config.yaml
model: "class-conditioned image diffusion model"
norm_position: "pre"
mlp_ratio: 3
qk_norm: false
decay_fraction: 0.2
final_lr_fraction: 0.1
adamw_weight_decay_other_params: 0.01
Rows from block 2, named by matrix and row number. Rows with one number belong to one neuron. Each number is 50 + 12 x the weight over the matrix's rms, rounded and kept within 0 to 99. All counts start at 0.
# fc1: MLP up (model.blocks.2.mlp.fc1.weight, 480x160), inputs 0-159
# fc2: MLP down (model.blocks.2.mlp.fc2.weight, 160x480, transposed), outputs 0-159
fc1.151:48 47 50 42 48 56 77 46 39 57 49 57 43 46 53 59 42 44 56 36 47 55 48 44 39 51 52 55 38 58 45 41 52 46 58 41 37 54 58 49 56 56 41 49 43 46 47 46 54 52 50 56 38 51 44 59 48 45 49 23 58 47 40 51 63 73 56 50 47 44 69 48 40 62 56 43 36 50 50 48 35 31 48 42 36 33 65 42 50 48 59 38 46 32 45 59 60 51 46 50 58 46 59 51 59 48 32 64 59 42 43 56 72 36 50 62 59 41 54 56 50 59 66 58 43 43 32 67 56 53 53 46 46 47 55 58 57 41 32 50 48 42 38 49 38 58 54 49 53 43 40 53 66 70 43 49 47 41 55 43
fc1.152:51 56 50 49 45 57 58 48 52 48 47 54 56 49 39 50 54 52 54 42 46 34 43 47 56 44 38 56 40 54 50 59 35 40 48 57 55 52 58 49 53 59 62 47 41 39 46 60 25 43 35 64 56 43 65 60 44 58 76 40 40 56 47 77 49 49 59 40 52 52 51 47 54 42 51 50 49 60 49 49 53 54 57 52 50 61 45 46 39 51 45 40 67 38 56 45 54 66 53 59 45 54 65 57 46 36 45 40 71 52 57 49 48 40 55 61 37 49 38 55 45 54 49 59 54 66 54 45 52 34 43 48 47 41 51 62 54 63 42 53 40 43 52 53 26 44 61 42 52 55 37 54 44 57 36 46 45 38 55 41
fc1.154:52 43 62 50 66 55 53 33 52 52 56 50 58 49 65 32 60 52 50 48 57 62 59 48 48 46 52 45 51 60 57 47 53 57 58 56 64 60 43 59 65 23 44 57 51 46 67 43 58 59 43 39 43 34 52 51 46 74 64 59 57 55 44 48 36 59 47 41 66 54 49 65 49 60 56 60 55 61 44 36 73 50 61 65 33 55 36 49 57 61 48 59 49 65 52 53 50 51 44 48 58 51 49 51 40 36 52 48 35 52 55 52 53 64 60 43 55 57 55 59 58 44 54 51 33 54 40 62 35 55 52 46 44 36 63 50 45 45 47 38 64 52 47 59 45 50 29 54 48 35 62 54 49 44 45 57 53 68 38 43
fc1.155:51 65 47 45 31 41 57 48 44 50 49 53 59 46 60 56 55 31 51 44 35 58 61 55 61 48 58 66 52 46 58 57 57 44 37 46 49 51 51 64 46 44 38 57 44 39 46 42 50 48 46 50 51 58 55 59 43 36 54 36 45 57 47 43 50 35 48 59 45 47 46 53 48 54 43 63 59 34 22 42 65 56 58 61 44 50 52 57 51 50 54 48 71 52 65 62 47 56 43 40 41 54 51 54 72 38 45 59 57 32 51 38 51 47 52 48 43 53 42 33 59 49 48 45 50 69 35 57 43 49 52 55 59 42 45 52 63 51 34 47 56 53 47 41 44 46 49 51 55 50 71 50 56 34 38 64 30 64 58 59
fc2.151:51 43 48 54 43 65 42 43 52 56 57 44 35 43 41 55 47 46 43 38 42 53 36 50 46 48 45 51 32 47 42 58 34 48 33 54 71 49 62 63 53 59 69 54 61 44 45 51 38 50 37 57 65 41 75 56 48 66 72 45 50 48 43 46 60 54 38 46 62 43 51 57 64 45 37 75 56 56 48 69 64 27 38 58 56 42 26 67 39 34 47 53 50 39 51 47 53 61 64 49 62 56 59 53 23 24 50 63 47 56 89 46 50 53 46 49 33 64 39 52 86 40 54 57 62 50 38 70 52 57 45 59 39 28 44 39 46 52 53 41 43 60 45 39 44 40 64 55 37 31 42 60 31 56 51 58 59 49 54 40
fc2.152:62 57 40 64 59 38 43 49 47 50 46 61 64 55 50 25 38 60 48 45 50 33 63 51 57 63 48 41 62 50 40 56 75 56 47 50 46 53 53 45 47 44 52 34 54 53 37 42 42 48 44 46 52 50 25 29 48 33 53 73 38 65 37 55 39 36 42 42 42 72 42 53 47 43 52 36 53 33 58 47 45 68 66 56 59 60 57 28 59 70 44 48 57 62 27 41 31 53 44 44 26 39 55 50 73 65 53 14 45 43 44 57 51 41 52 51 40 45 74 57 12 55 42 42 57 49 68 10 45 37 52 48 46 76 50 52 58 72 45 65 57 45 71 40 85 56 54 40 50 57 56 34 47 41 45 48 51 47 43 58
fc2.154:43 48 49 48 57 54 51 44 45 52 36 23 51 40 43 47 56 65 60 49 53 70 62 70 54 45 54 64 57 61 51 57 56 58 39 57 48 52 55 27 39 65 52 56 69 38 50 43 44 55 49 53 62 59 50 25 51 43 39 57 54 42 50 55 41 37 39 50 45 42 56 46 62 40 56 56 44 45 57 50 43 65 45 55 45 48 49 33 47 49 61 52 58 76 30 56 29 34 33 54 41 55 53 69 33 50 57 66 40 56 59 57 34 68 43 51 60 43 44 40 61 49 53 47 48 47 44 52 37 43 45 50 56 53 38 52 49 51 51 37 62 42 36 63 62 55 44 39 38 35 64 41 46 49 50 36 40 36 35 49
fc2.155:58 46 56 53 79 47 55 63 32 44 51 28 64 46 46 48 39 53 59 38 46 49 49 52 52 44 36 51 51 59 44 49 78 55 71 51 52 31 37 52 51 54 42 64 61 59 53 54 43 48 39 72 49 51 49 55 59 70 70 42 59 44 57 52 56 59 63 41 50 32 57 56 45 32 65 46 47 62 46 63 24 46 48 38 53 60 54 61 46 65 66 44 34 46 21 24 55 61 60 44 37 44 62 51 44 61 37 60 54 57 46 71 31 26 41 37 43 50 57 59 24 44 57 46 36 50 69 42 45 45 37 35 29 29 46 37 51 48 52 39 38 50 37 34 54 54 44 46 68 34 39 54 58 53 69 67 86 48 51 33